Rows from block 3 of the fusion encoder, named by matrix and row number. Rows with one number belong to one attention dimension. Each number is 500 + 40 x the weight over its row's rms, rounded and kept within 0 to 999. All counts start at 0. Numbers have three digits each. After the name is the row's rms in percent of the matrix's.
# v: attention query, key and value (stacked) (fusion_encoder.blocks.3.attn.qkv.weight, 576x192, the v third), inputs 0-95
# proj: attention output (fusion_encoder.blocks.3.attn.proj.weight, 192x192, transposed), outputs 0-95
v.13 094:499439540462510455507505456514533480504508479468415501628531539524479465510465544564526496563460470507492495456501475488549507500500443441558481527523555537509503475449463510481436487496546552456509493437484545522484511444537480456488423566469486483576452533455552462533442556512553437517
proj.13 100:590536516448478497496554459528487479454551528518499553563464482450514486561476491538430468559509483497485469471516499505445477539489479466506594485522502509487470564516492467492468444510504488552452454514474513561562500429512535470487499444522520476436449403485491475547482497473508536450
v.14 108:475500522493471381574533438531517533541485559499489470519422566527445517491503492533487516512538444528488510531545509522516476477525461509512459453507563452474388434448489540500521484493503524440509481525538535590473513482559526520497444561453470517541513524462411483567507487461464508537
proj.14 119:554567471518481569511537485484524464513455511505539515456468465485565506495534518536505458572485417502486481488488461521498463505496502452555572561489499465496625614509545426521485477501492559521494449417538526412482540495464511471532504450482477526449509549469454508513531529472477546577
v.15 097:466561465502503422475481501592504528541555513493488506479478559498540594463507517473459541529503508529493509492546472503550600438551468516463423464491471441482472461525471517578545544494507418439473495529456506479462573477574531524496489534502505549514500486452442476484513527475522503515
proj.15 116:546533509433476496540454537501498466497473476535538455521576517482470507493464530495500486511520476491457517467502471502554396434549488517466500473477512535414544498528528555534470537440544563511526478516560523506510438517415457505495473464553493458576512564523537530519533492455471517548
v.16 095:452469529526486530483454438518469511496458469457573498512577543475520515543524532498547439459518503478542480558423512499530505487549580423483509552478493503491396520522411508462456464547512536540458465525490517473487533517548512450546500548510526495521528509435520522499433542545463546497
proj.16 098:506458514504510508542436470506489451464505475553416476512507556500448475465537495518434550446515520526429508413505486533491508444496406541463527489469567500481522452527502486478506487489415490458522486503580560469513508536551500441535563556570439474487468448450506599514484527456488471467
v.17 110:519526441469464562472468510489470433527461490479466546518484474501421512518474427458557458489490541467509476473569427483545552501523561520462512453571520564491507468463476438475515603616519450487536519496471450559508494520507514487482554503522490488489542504506536547445493456472472527449
proj.17 119:399508480503473559492521457631401603527487536477518519462521504490538506518511533467505522506525502467470513600518568493471535557524493407467484449507477528524474488488596584443486470501503504500480510506480514533503468484497576514455546568461481441474450570485487505474496471510505527523
v.18 100:517522405590509510479486584442535477542505470495462479587561450516505452520520506486529499536502488547503455487498510528572500443504518481456523488493575484536532498471401441553499481451482567475526442539537438494550506506445503437430496483507494540531537498539555530425437493547473538521
proj.18 108:561544461514475489561520594465493540444553557469514546507500545523525441502492508447488484482530514476461538458449540517444479519450545577522520447525530491449492492515524444520515481486549493515435576510445545532488490518548470534475546467476416522530507446500435532486477549485523591524
v.19 100:487490574482505547464501535507513438528480527502548417513496487467623567482481472575479450490452489530534444571543503529437497462514513575495493495480478447482571474533566469493482596470474459515459615464485484462462501515497432468520500456486469525476490553526457506511507501434502478489
proj.19 095:548428563565531515455484483496495533571521497528521448424523500547502584523512460509550427495507502469565530496471534479610510481524534473477484489545483552493430482451467498508489527530504501499471488546462416479515486565525492468455461515448498529570556538529423482480517465443523511507
v.20 093:509488431543524442545441460516507520545539519466515500526503455520502503496486613498530529561528456518464563511565472429506511459542489517477558517437606480481459560475493544546515498492489527535603494519606558517509469513520521469509519537504510546564583515472486443430461469502441439511
proj.20 098:544541504456525560477522591472472466424556438486476554446496513506460487507555489560418462449456433488534511468544494521462443530489492475536440488472492485447531572455546456501516503502477556520512448446483458526464488524484478498527540473496483523480519496431437507570560526494574555491
v.21 087:452466555506544437492504512423565511505449528594472429456521526480581521512588503544509553473532471532516465530567496487526474507488450448495559477498525469492517468484532488484442483509453551525526556544496477464515557475442563433485472508470491560552498531504471481433437554553478575512
proj.21 099:563513492458502514549532554506532464457512467485535490524566528520472503453512511532470474501497488443488448462445464502507579481484514541577464518484529456466480541487434450525508476499429527491465485442433454537476511498526500485540536549560520591507444444461430452471577534445557507543
v.22 100:555513453525530580448512543544504538446520485469509532486527445515489416512494561446403497523496571444520411444542511465549499507488565480436458445472540560512561526429442481479500485449492460543420480499465477463546407479502492510481511489571503478469530452498583501469529458562539474432
proj.22 111:440539429483456489510486533496482568485531505510500509500503499444487453464478411459522473471551532565499491515528518499498521490515537491459543475573500536552465458543512477481484519513574412443580431537539505523433462548481557510556472477430531505489580540535561530474455432536504557477
v.23 099:493493548473465489596530510491508494460549499509415488364471491472442509489552479503477494451544398444467498435482515496515512548468521558541441583445413506500395530511521522478522482482570510507458455498457566505476476532506588532451475550489464461448520460504497439540482420494494524483
proj.23 104:488475529583458458523520533464525500594457513495508572474482466490508466450478530500469540548448486548520523509485441536445544492555513469486476475478548451569551557474533497485480496511518475488596468529459509436539513482510457523564429551515552448449504526475440480479509433615538450474
v.24 106:507461402501496469478427565454447446468455447497464489515519442526491526443538493551522504482495441498512450526468503524546529499525566496478567544522530515558458497465474525490495460550564388485529471475465492584556427511555579516488559485502511436556529398482502423525551472562483590507
proj.24 107:461502448487520502518495495528483519509497505471510589510566477503506507524547557463436523515570530514486446497511521506426472539498490549465498420455545465553504527536452474499545516455413460528495546483590419468571535456471435520553485496492484568420511494487518475478362520461522511451
v.25 094:542533415527459583525587560490487428455460455509485531445513471449547507491539467449543502479493490499497472476522496484446473466501573531468511491549478455474489548571452531555543498518504524552527443512536496477548514479455516479464494481526520455532568448520492500480533486506484513451
proj.25 112:458520526457502476479432538548506532515496389416432428455509509516489472521473502529494483480502493524595486534502488505513498476501491485465443476489482519547460466516479484570562607519462506542532527516442441523448503573516466490541603486476516593552529543488410517437476512559524498540
v.26 120:561507488538488593512480559511477442506455449568479505517520404514446504524541497433533487458475474474476485495468469552529499485491529612466522511444476502522523540451489451414565535501547519513483482460443469550552476553491464463481512518492474445473478450543501503504475501535540580413
proj.26 132:429502508563482456529534508460465573516449531457483583485488439505572466483519500504495495468574499539503541495445577537462532553523565483486454471548543487533459458523493516469502506468527463483499533542508488495500540542512488560514442533484544466461510489491546518449427432525499505465
v.27 078:527482466537503507474465520472507519494462428512491527573490437498518421571519549481538480537504520506484475520488470522457485484539506483436530545456534488541445480548473473464535479439490455445511485520573544480498458553507571445523480470558493529511536456543491537496497454544470438473
proj.27 077:510627492528526541553557524499508510500430506451509510465559454517482496505526433522470500483561479530594484566501587509432439510521501529503573472538550474560563521493493539541489472552551485518559516455529473498496557495464551534503398501503434489493551506479437510523513483495543528513
v.28 106:471501469532494474541527511559519514422495444405510560517498474520584463531502506485438453481458485497516492529405497487552491474525480447432490542496492474566435522550494541497570483536547501575503484506440514576500487520594511491506520534513558492562563467535445497481498531522569506552
proj.28 106:513432534553455428459496479482498467530536473553411501493518554501490520513571501475433587490559495524432497494481534517480407477460486524495493520469548504409491485525486558592449528446520501555523516507615517458529516523546433541498450457507422486509517472463532520519421508490454468477
v.29 101:445459500521491419521505482523460465469530499496498522505535492481606553494501526519488525488470423503501509526447581530483511492480480471523422526474528496474494434496400500544440547528533503475455531534481549575385503443592461510520499518451547462603497517538434537552537523512593520517
proj.29 106:486452490517483462445525461550518433489518517534522493517510497451502583558472543459522496514555514505428502444460458525457419448463479563550519496522547517440510515540507448465472446486506532504473555501566547498600604507471501557528468472591511482426468426512530474479413542470505489478
v.30 098:532549446509478507496545567470488527507477472466555504501457495418530516575538448442553557483455494454551488486580448482537436497559547466485513522525490447589499517508463432500537539560472494489480544463446462545530481453391561524459527533459543427448510432478543508451499458495515538434
proj.30 102:442530528478469494538485565563464576549480458440465540525541518553460453512444510480441451469500517460491537558476491416542590466523560469465476418476508482548460478440528544609529555531455535535550466485514454496488482441540525531527540506540507481568539522491407557500467491587470530574
v.31 108:585478474515540511476521472453509456532519473440470489577527512457462455507517529461518530588479484453477483485529467502550452484510499492481574515487540527441558519512534508497575558545435478561512407457542514432553450519445531464430478498462490519515525439516511503475435489478476494569
proj.31 116:436543524436529476508524537518513529406509474433489491452503506456499481487493469517437448465450479523525543542572566503456513563501553457512511467500449490514456516445511529530522481503592543497521517468422462544499458550491497494493564498473508467534528508434442499539571510551512518491
v.32 094:466469444498513466477430550485478528458462490482490544444551561533461491510453532544526468500486438558431533555542513498487464481510473486536547470501487484443465509446507451455566478507440503532532496487531458465410538585452527451523520392505509519395548482480486454519558468485547413474
proj.32 091:553473559546556458474507497462488526459526497553456507459469455573532505520477518471505498489499504506546499589484531497469541480468544505437496524485548480494472458512438480461519523513573489551472436510510474529529556449513546502476470524449496498464563550598480530382525488524526493472
v.33 097:505429503566505535481508513519492434476505525468533481510509483444446583430559487569481537584497510504527454476524522486424482544512536491500439502518489544561575439490530508572492522457528530484423489501466518508610492495543528502470538534528509540508527494543503577497461515504500552625
proj.33 078:391489500487502446509539525473498547498499446473476531459558512502559526497557468418506493506492506531486451531536492460487473480479472492487463482507474419508601439540588616465570480488502516470533506499490552432502524522444453464494460449579545514497493487497509443466473465486472509484
v.34 116:518484533520531512481478490515474482499506544506462503472458478489521518550525496499442467524508484441466375520437522479553582466520495459533412467491492614491449501417500481483503465484529573509499531547500540557495514532486502457568501439515480488616435496528504579552522502514548530457
proj.34 132:508477440510420581560445522431470575515518500476449483498505436488518462473529515443513480541418522578522474450461495478518521579458506503496565442512571468488495558538523551537474424504480498533557476504472545511502562453452506430526485487472603523465503452507496514573487444541535547422
v.35 095:539518492530515494551486559501508514488437424472481581506587418489518465517452515515543524468478486505495460518440534564487515516488557488447497501433541467521486474519518543554475522517500459461464438491487520478505487571490447503513446452490555462555580540462468512503475526548451501503
proj.35 088:537593528537525479478553502474456395493551544511491439467508511533475533427511462491481533501447489462495405426564541579536479508444521547528482567495429509538502463513525530428519464534446562541530479519490497418525575508458517501507556525547482522508509409570550533480496466468511569527
v.36 110:483460342508479470482472589497492468511524496508440448520462505590492484517552503484534534567540591459450570509493446411487521465543509518519494464466488544446513499559480506566494497378521409563545541416516514536482493475542492519516498546519443534454486516472499534478493497465470436579
proj.36 116:512397447493516521469507551491399480503462532471506530454469475510421512538544488468479483514563496510491531534514479446540530462622488520492450495498581561436457485421488463486481516493597523444504485567489524521519414514488528552465472456447540528465477596493471468509582551511579549526
v.37 092:469529466524462535550479465538485498479451434504497523509533527528485533481478519469508478509479413487473509524488516441579547493507487458466484478471556597439474524499548552500478459539503450485522453509480513571494468541427580505515472418478528522562568506508534524578479462450543468524
proj.37 072:566510458481513576461511505525563562535528504552466458509519492458464451457512528537470504600538490465475506491509474530475457491445503476465528480483482483429508455501445474470498511468562460557458569493521497467481565446425480529523507519459559491386474507536582508523516556533529536448
v.38 110:486521552519431482510461397494517557516484506493549467486521516535493498500524485531567438495442504587559463470513502543508541470579520521471534490514530522512468509466558411418481464518499576437454482509545471459389538453476490605508539403498513479483504453495483481520519586537498505471
proj.38 113:509487499569496507481454446513506552461488468504485475532505559456480447533461488538486480451554512473554549506524505539463534552493416479422545414478519465522515514495458541511497485511432486485531550477477523495462559508470534446521513575471448558538456498504515520473505500521500546482
v.39 102:490556448513478486474500468550549541495506456465561515490510467441472494545470472494542503455467491521540476516551499515460459446479512438451549511486504455513533473566516553442455478517513549525519503489539495454491563518487462475493469489517513444447410450475492433519547536498456465425
proj.39 093:525493575451459460488446474507467476523446533527526522497451536532488531520496509557466504431494469470542534482528526492450552501478488488535542489485439518556446539498478459528513601487424446434583507536483587563473544516525579507524506518531396507554484462512484498465520499489491543522
v.40 094:554478612510452505474485549504506535512523537488440568524488448489538514519486519556518537472446475502495430540500464516482493530529495397497579440539475550483533516487525527537458495519449584446478464561501511467489539494482438464522567456500505442558483490470501463490526564525493444449
proj.40 085:506477506481445474572387470500540577519494534565461411486492538500522465532488527538490509458488468540542488489543546570549480521447505540478488496475455405586541550549539505510477512520460473508546495431515489463466491471461544445523525526496482629551529483494520494486504445469524516541
v.41 095:486587443503514505481452469504459551464484467513565524462554534510552501502470491507535486535516486511454554498532537493513484468501487548448496473520492515580394525458480469457473473486524476579565445444512462414497534519430415495500563475476536485471547489467560424491571440490477496477
proj.41 100:604483488527597484485494529498456444464468565539504570526456500530516516478454512538476529485557485447529477526496553515521530488496597491494516525556498495475513492520479509502466530556487487501521616523522481520546528512570509571517536491491441459462502511521478546448527566538523474440
v.42 098:487498506521590479547387502532562512518528433495421501501502445485536442496523524456505467501506564540503445473513418580525496483522465582507493460544482512468516515490442495470510482501509493528526445530465430446469493449539498491520511558527444481457426567526536507466491510536478443508
proj.42 084:514536466441506519464518500536470526571532463563504450430462502450489490490527473479466498466529523477510510481528527501522502566498486492447484506501442582551514502466508506525502463615486474427489466485543452485504409543493517520520399450547453536491546551486459504561472555546560504538
v.43 102:503565557443405535461554420487536546514450508502558536625503454484453465485531511466520488498488462520491458557502463613529584585503552462452470533508518453514529547569470516402484533482454485523527475478494549514521549507534447546501592527524546485456469527483495445446514555555500524492
proj.43 089:537484568525492494495490475499504548502504440504480482522523490482519454616502525616493569494526478467533537418518549423499505514532423563511511473494503511465468487466517450589439490521418478472476551467505499576459513502529509522518431579536494504577479488442451474551457473423394468549
v.44 109:464490539559489498493464434497600496461551488564522478520567455413501569435500483518512543508476475546631514438557487524410493505517499487549541550533504438547519445516544499456536498453530524408503530492515462440501513490439422488470515527519492527434505464520482524448512523524432551487
proj.44 106:492506517433487445538558506504480482540458495492484562497485585485537539478462479536506458408578520458558549525509543487442480469492509380458473429483480460595499496532508531455513472529445471426585532530525489492474487512476525490515543523512458525535499463507517407498495475531470519542
v.45 108:501478540444504505523521421539518454570448543571450529462488486500497584528412462499467485466490461568513401521508549526526555516462490503494488552497559548478502501422486486449474434548538544517501499516562512466503488497467577489546481471461531458535486410555525488507455483502498517505
proj.45 097:550504538512450469530559478463547489560487500439519470540513543444551386500576491528449538495519513511503510475474502515464466565416477511548522456487495478493618571555513529501511535489505449473506441424517529518513570479471504508495464525479505517505478488530512492451480450522513488467
v.46 097:517531503489495471475482504505514500533457519524472522468542518530523439475465443506497477460494431564500472524464548474508524442487425512440466485545531535512480495398573506517497490534523488480525458544540521474572504472442598485558502440510509440600590510498464517528466540429510487476
proj.46 087:544525448492483501516527481486480495513505532503438410551484457510516473458487484495475527454546471446507468520484504560456488533417485511513500500554539534457543604566468567481537508445462474547572484504527472521506568509477468485490430554446456517404404507534531485559518492473545506501
v.47 102:492527572504562482426474480497511501484493505481536464485534466591533438490452490508568517472536389559539538495483569564497510527477487536436516453474478494553511544464516476438483430494512503560475418542444430483516563552454499521495499418485559482480477481497530535480610488559479475449
proj.47 095:549508489491486492500504501491549488524495495471441538568481531450464524444439479557483451526504524489543495543530584548467497516458521569502549466526503504517498564487474471510509483517513478511484470470486532551425584458460536483529450551534430512480563486520523506467435512530455490561
v.48 092:506469495500537453539492470443549558588503489460491594538611445514496513498537520486506510513525594482518526471514486508497483486474482514529476536528571526489531561541488459467504542489534463490519450519490556480488433474512520458491531642519479541513535568547531493445446504457453505478
proj.48 105:512525514492541529473535521543501418582512494513482432439515490437512550483504446455506510446509539458497538421520495565485451489521470494495449575546425584511493522546540522482457477538471488453451440487481425462528451520544474604463493502505470445518472472447474493567513511464534444527
v.49 108:503542553471512522446524519521506463549482498516503505535560487524502495478533450497441534443562499522557525453553502525478491471516462461484575528497457408562611554532471539520464458507532476439496504525484453487480518454507433542455508529537476480428526472488481512452526560564419570442
proj.49 086:430553429516526427498501447546550423501439520394505533502517506467447600521454498610516457451546517456519539480471568499560485487532530514478465447567509483549487495445480439523498495560511549443521496494496491445469520558471571568474501508460416551555477483445518488482513505520520460544
v.50 101:448546500480573490501520551517516462476501463557455493449494625590457484487550588471401512432492587469419571470529499436480468479513494534452494431576418508519504477480483445546552463466475441563519516454435478491557497444515531536470577528526482475453512523492510487463528467462512522574
proj.50 102:457414466488516572490464538511466523530494493481496471516563463498480518501559484512508500482547502471506507603452483490590519491596440476482464463521499523428513499474500548538447490503555485513471534416489471504535433479513434554492396470488475528384462544491474490600514553460515425540
v.51 096:420528505495404461409545536511521552506503528506512514515505509469496465478503472517547477490474421555536556572493518511472551504494483433523516464415529565449540491554494504447572503506500539515488508468530462508488493592482554499526494450508509548488550449572473458518478476503504461464
proj.51 083:550501490531465444463499473480482455506504483507435564443509499495476450550501533550576506499553500496546490512498463499403464454461522530456488514450555456494460506527545473474527549459486455515513428507495490501521564451479561529482439546427482494506474481583478492469493448457523510559
v.52 097:422528522479483519468452539492464458517508551484551525415487509534561512468438512448513442484440434548531451534521512511542447512528479517510501457467521594555507493433467435500463462547515496507462492538495421491514543521511442479562573458458489476478546480500520480509535541526500536526
proj.52 106:555487431498498527480532480481431491475460420519440560474493523436510481499492464554538501431488531458478407527502583551484521603430551613481470526527463453480524507576506539446520457457445521567532500481449533499483565539477498472498471475480507538513484495547496487460485488486533582446
v.53 092:518484529494470486483427554555457539465519483499521499499493516598551526527477429559538532461544484598538497459472500603456533498525582520446530480357483475497475503464572461526436481514486541472475503549491489527479488479461494559522493402488542478449491475455500455487539542589432414517
proj.53 087:548513457500527438461472473484492472424555515547494522493464451451496504407481532548481494465528511509503502526571567518462495484501496551430515485554527470574517486489421505470528512487464544485546489517506571489454547459471545399508563569490444546543549524564465581454511498567496540475
v.54 100:478499527477505512619555517501453473506462495501481532468509532494423529497495503593503470499460516456506486490523479487515531470473555512586467539578500439469529487513471535521575566543511463388549489475604525514505503474534431529431493470579504526447529491488512485549483533483499598498
proj.54 096:509490508532477493461557450439495468540567522418572470463511484536568466592569452468513500535544561443528506488445493496501464471500487442534491486455512535464524433414518509468435461448560520473503502470440463476547508533485499441473506561481535505508498445437523480500524528466542447488
v.55 090:483516460497402524412475514595495559456512475458473490545524525445504487405541424481505486562436451545497495554574521542526491447490546447474489468387544547508494553538562458475446533459474578546522489472462539546554461554523587515501466513441507511470528523491515405498517526507538487513
proj.55 081:518519505496482515498529476433500424515559436598423536486522479450506442566468576498530609498534466475533501530527487487462410482494419570474474508510509491522455433543493526470503457404464511510496490531530520546441539476499554566516531532525476548582468486558487495467454482444485544477
v.56 090:477504461538483482569382364492466546457514503502494430440512496480452544502507448501542491521522488489473539485495465489485499465533545522534567486484541488439441461451538485471554490511537582533556462422552533415501484535499544537508487400490511526573483463545557507439490508469486512495
proj.56 081:528489548452473417460523548506564496521487489467479539492525536542457499552500463431513523572480508477542539514488458507455497398433460363468527455489525482530571515471435538462522530521579431503567440455530562536514483482504565476520456529551472516435575492515462519433518456542543414484
v.57 100:518501507544516488521498451554503506453478428462478520481444551455511535533542576556480471540500536413477510470475536517572526505468540571613453526529451524487442457462384524521546565527445510508551535394536539551457504504510472540442494552479518518511465480515556494529477524523527477530
proj.57 103:502432540458463545493499494524542522498498518509575509525554462548519466536565499442450479579493535505487458487438463429523502486549512398524568507452552533525493450444568465479473495525620519471471515469486439502536408494499469467501517487561518430489529522466517545492495531526433453464
v.58 104:519456436437478495519513574498475465490515479516471490489481527492543490485499571476489540515547480494489605511488537430456457561462523558527532571489470450556519468517482503536527548450501454535519551523471546514510480469525464458464466611453480548478462539507469470474520408502494498528
proj.58 095:421536549492490496475532520550526463505536471548545542498482469509499542477514529433521559563463510461373498482492493459558478476599539494515472525492511566456513451469508481446519511523510534515424482524533461490499390559519522528492539440527549408546559531458474517532539544473430461476
v.59 117:508472431497546495507483493508476453561527477491470521464515495427490482441569507511453541511495490407511513497498459422510467476514494442561538526500523419453539494543485534560536563451509437467561504451509559488551555488486489463514480540540472516448532582475404514473460482486487502488
proj.59 106:391505515464515485547529528512505478544485492500549498473490478571474592564526459445529495532491469485530534451475478466548443475511501470503420504529537572459507416458497501465524472459563509467523508580512445452527429540500503552504523496542536476499496480466533471487542534504547512507
v.60 100:502451482513547475481456546506521426453488494466506486445503510428505522475552526505518566529506503460511500506491534477501509478463472437526472478441493489501481526536502541530532558488553548528550580462508540476590525578597516480468442535494527532524529484501453519483530464427482474478
proj.60 089:400533564502474467539499564467516476519553510509485519440502483531475539509447542489539471491374463500522421546529440544441424463468547481560455562507519465513504513580570490466552505384463490551514465522501521475546466461467441494525550441486528499512493471618485501530511501509500517437
v.61 099:485448520567505517464625461499582496475472560481484489550568504478484435480518545525517533438479466449550535554465506455429529562435467435468471496564490481536560495574558489445539519464486427568494511464418501496581506506461572470452559513511492514498465522549518525476484437448505545462
proj.61 091:481480505438401460524496487450506516596445496473465500568519514542537547508499460499537464524525503509541560482507447468484513500480483477565501425527591525516481555555570513496522506466506457545506497508516469528497560458489451546505453544541517473448452451442454388580479500453446431619
v.62 102:443488479496553490473469535499482464465558519474478473479429525504518520517450588501517418516492466477497487518501487439579542490474432594562495493519461549438487488420464464510551443559478542490545567492541519547477540484480467462501455472489443481501397553490525535519518484500549447517
proj.62 103:542445509457526558525542514503493576485508464538527531484447493527465472481547504427542509542508555533477464536465545480547484568497584508499532501528513490488488491481461475476499495484555469540452499492449454553494430474458526461475551417447519424455577572509489469442454563484481559397
v.63 111:510560515468483499475512443502458500565566551533538568502569538602531565485481405494494449483458568495574505520489527541486489537532522587587493543443498481484563536422514424486427477511469552414454491537491484490435492456497473477471528497490525492491533560472531522566524510529417518490
proj.63 105:472491460476484541501528479510533521463503489512471523474426526399562506481508443568532517432494570482503505495505558578558488546494526492430531522545481517530493478505539494521415432515422462489532559533472495501492540519488493538502534562458461473501493471493480470491482553481511545494
v.64 110:464531471470429427484528480550453451517573469518514472485471506518483545486527514511498461507514531512457451464517429566578453492484511550528493536501526498472507512524583538476494472433505575575490471489474505491563538504527485416500460468512495521494474524459493534483481520467470535554
proj.64 116:460428500516527527502464516466489452474491472529506500564557391430463458480435549534481577517444540522505495497463499483448511622553524432505580540447504520490515436488436448578537522457541481497491483423505548511475428504482472510516450492535452580505462474493516475497478512472492476482
v.65 097:441522508488568471510498510517466594486446536533520484440530521476505465473558453557476457614515485510524506492544501461417513530500462437469500591476531460544521475528491470562568511423483520428449481471487539475490519541524559554483384491490489525539543466587479485480556505500421544504
proj.65 087:529564524549483489504515417563593446461460493462579524520546528485418439528535478506527535478491469493539508515551434467434517467494503598467546492538478426521487543464544470513412521526498526430553446497526495523519532468488494491519509471545446493559522465465522472495491509524493498506
v.66 091:509510518525484461482501473503483565490549406507548515483470507494557491505569473496511434504469500432443483443477512477551498497538434439466426530558464445497410502470551396535534516515509511465528495501557497450490462463485492489465567491525531484484548505514425547502453495516481487508
proj.66 072:457580532483504537522490450574489442482504500498512523426458535459454476510533530533468471420527478471555460579564461486439569475529542468481561444511529500524509554488512533548489547547481480469546573457515528528515505552527520476562540557447450434546464527465502495464479533503541476534
v.67 100:530437481492510510514511508490440455506504465428474465412492482502478533544430567540559532532522490432518495498543492466543475495503554529474459501500497541550448496497381522542509518482489434589494545501527465528508429506468503457499528509433467481572563573484505494515510566446525445502
proj.67 093:518462436494547492540484557431528438504453537562440529507528519496550549498504563503571458487532531502512458530510461487527483455416457443509542462493509542495516495542461511492524505428519462526478562536506469567531531435513466455559523489554517510482451548418559490484585555454531515456
v.68 111:474551431478541504424444506530505509515506502515500464459492528509489569514485532439461541481490565488507475555461418559466455459493513549515453467486486450461460488463572550462504499514518517565477443463510529546575565509462520395552544502500492517523503489484509511452531509476525462598
proj.68 100:507432492496517507501469498548515542461484535501541452556444449499447455430468554466471474524421484453517571479471493481480490564523541477580551473472511537518579477503462549502531503453560460505429526464541504469483421498557465538470505481557554498396506507503520480471419484491470526438
v.69 098:445428500464505457561515511545481507496512414506537522518479448497493559509545504528500482497446552540493412458518427457494543472496526449489547502425550515492542474531452533508568472444482522562472556511447531471485524521544513522449453476503517525485505550529529534492464555527465545475
proj.69 087:489429550533478564542506496470451445463504447456512453532483534386485399492544546507505551594502499494548501511497450433525480497576416472481512495478511485533469466510453407559455561495499503461484480479480496440453520437413549450480515530580498598518522487541514478510510496564486468458
v.70 110:487573496466545457543471526532500541489533519517515500453504552595491499468521546513492510524452529518430582488507443442424510439499559511497492464511558518474475457483506478443452527484452568478523556531481565517495552545510453479457435487520501536557474510472517527495527516510480517577
proj.70 104:534424499515480507498500524575548489444558501570461481538509426456426433468494484405500554546406521407522473467515478547523467579486481532489579526485452451487603485513468528531533437502529445453470496495503535507487458470531471525563559458519531538489430485517509487540491486437496546466
v.71 103:432516511506431446484476524560460462496413484581520508502531564476563534540567491466411479506461585586474474530554434503522478506531444505450493525503480457491458495521596491491550528442431522508482471481449577503531575508522438451470442526480550554511514452576533517441506552471434517596
proj.71 100:503430490515490509490539520460514498496529491507559558451535417432500443472471506507468522521448511458555502502469487548511517527502519547587569508495506485527510448492486464539457509547497522477486544532507478453536416524554519600505478535589484554428519431488557448547468425477514495429
v.72 082:485494514523547430576532473507524450560483536434566493526536476456574496564555408566455534459482500467531423550512487554536510540458485480480445490482416501504444472580516498486513527506527497466499489486522459492565489477494541602527492436516528541486482496526506528524459506538538517504
proj.72 073:455544560474515508502427406552460519546479477465547537486397501461501480473521567497493492543473477553536479421471556457494457547530560529475536427529554501551452574516543488511479522581534490479443511532603490475474538455481489494465474532512451480494478488487485543481495538465493507476
v.73 113:474567549451581471483523508511503582515535485507487438458498523508458515521452457529451534502472530507513490494435437505515473420465525507551517515485521493490520510512537533539466475440531540534480490453477492564488523474518523502564509561535473510524463614490528569483558517494505497556
proj.73 116:548546479555437533538416531474495474510480468579499487522482479489503500477442476421519510504466478509598591435480506444536460560499490510521529542534476508461596545542491478449531439454535544494500458558420465489490471418496518505494433463492535539490492463484532538528517567450520515455
v.74 125:488507514475524543539478470478546559425497524466482559565503457527495466494550535594507513451449406525492476507558477461464547419469498419520546491537543517552511456538464560479450530536489539513508528568513459503441476498477470608518431461500523552419491509506491501501525431551505477471
proj.74 122:515574502546505479489524443477447499530526504506488438464537546480545548540536419519506441506494475497508481480599513513510533491483475514421479498568456483502440523488515505485498477593467498515472506590471443472516638491507542502472558550488542468522501462552441462501529500501542487500
v.75 091:475584440535411512464525531541509587478386523452468453575556503504522482511557479506458481511465537491462500502449466513478536473536420429477501515502503479485456426573483496504523552486550501493450560472466563511489515502498518476508496475510495510471434469495520534507501516427428547549
proj.75 083:516482475511471503404491431587491468441489432498548514442509461480404369511516580472463484519453438467523511467554547542440516470535474518468508548511525478494502503459548488571461544519528479481492477535569462472529528530520521564489525484524507472462532473514472487608491510432528522559
v.76 093:485536567505593473508521414509545541476532517457478581574559516533510476486506431537453457529490450549454562470474521512471475479482519495566438506516554492456427521546569503513495491446540523480529534492522493442478549516466473580459449519564514523459419482572415475520520465486472555528
proj.76 093:521543524517471438498518489449444484560512503516497539499532476496600490513447472527433489437461482535529543427494521540460479549505542505483501531548454489494533546479562503578406438493434514488551509524522504462535459528585501482512493472462409488571512445536453541528471483413449482507
v.77 103:440526501476494412481505481556503501434512459427504489450536499546503460543514485576453420464442468510496448495522490515520488462535439465549446541491571528502472450547544526499523530464479583552478547563519515456544596475499476563495439476528458555427492541514416512544566514391517505547
proj.77 093:504554537548518518483527422484477439482525512629501544470525450436471453477456496519450561548463447490540506421524501515397510544480494561425593555570492496516514553544529512507482474552518482427500503494489498506519529550542526510521489505563411496532457480549534501461462485449484496435
v.78 100:501468470549491482548404575498438431551471467513492484514550524472473517448414468462529514520501551478494569503498522476519425614480555543541473492462515560465519483446483487528523524480498483525508483431591520565485568529511466428476542517521509475516497494473490452521559540486505475548
proj.78 086:502453409392496510507530574450530487452511535483500521522520504558543490525446564468460548533521505475490528533462538537492452508498472478519491454416437500454512472490496496517489486425500510454475516485429550486488387482486490552517465476499499489508541560471462500544512517509543523523
v.79 095:618460470495510535529499526429429408492533523463482471492534473504425476497470535572542512494489513483448483419467496520497472495591454502504514491511537458517494566511398570532495592510493552538455513521554450441576559448458527483499565456500462485535479458548466463499552501453556433487
proj.79 085:528402561514510465504477537479495490483538479480506539479532445528571558565395533496485506477515465543538483551568480545491525536440497509470503426562506544512549550529525533466469428558484483486511495522436483574514461574581482402498485478452513570529510509518457463528545470454528485543
v.80 099:513502463543486558513508505446486515493477434547506532606500475441483474460499561526600518509519505436500528470487504451534468554511523488466557499520452504574506523478407425561491561603560469499526500490446504480478472455484499446552596447510498449508569446428532395493462510499549473459
proj.80 085:522478529442505493472472575551508494468531511463468486446460560532548555548525552509481521467578467495448468553563512562544516428517499443482429473491528495509401417514530547467554546490435528555508521514536488507461493504454479486475534539483569477493529550490479528514557514562548479469
v.81 096:504447514510447506526488433459493526505496541476555525503526485447517490513526472532527541541495548468509535465452496515487503517464443437422538497516469417470440575508463430558487504564519500418507456576478500419556519431423489505538525427527545492550431442515526542523523463465497506496
proj.81 085:440559542532462482493454508540493473493515418444483550462498477467525502470473475514487469490518462508467501526461451495492502566523555579462540493485538440531457495527560486526484550523495465531452482438465581575496496462509487479491514501479560444508532457546449446542549438531511490553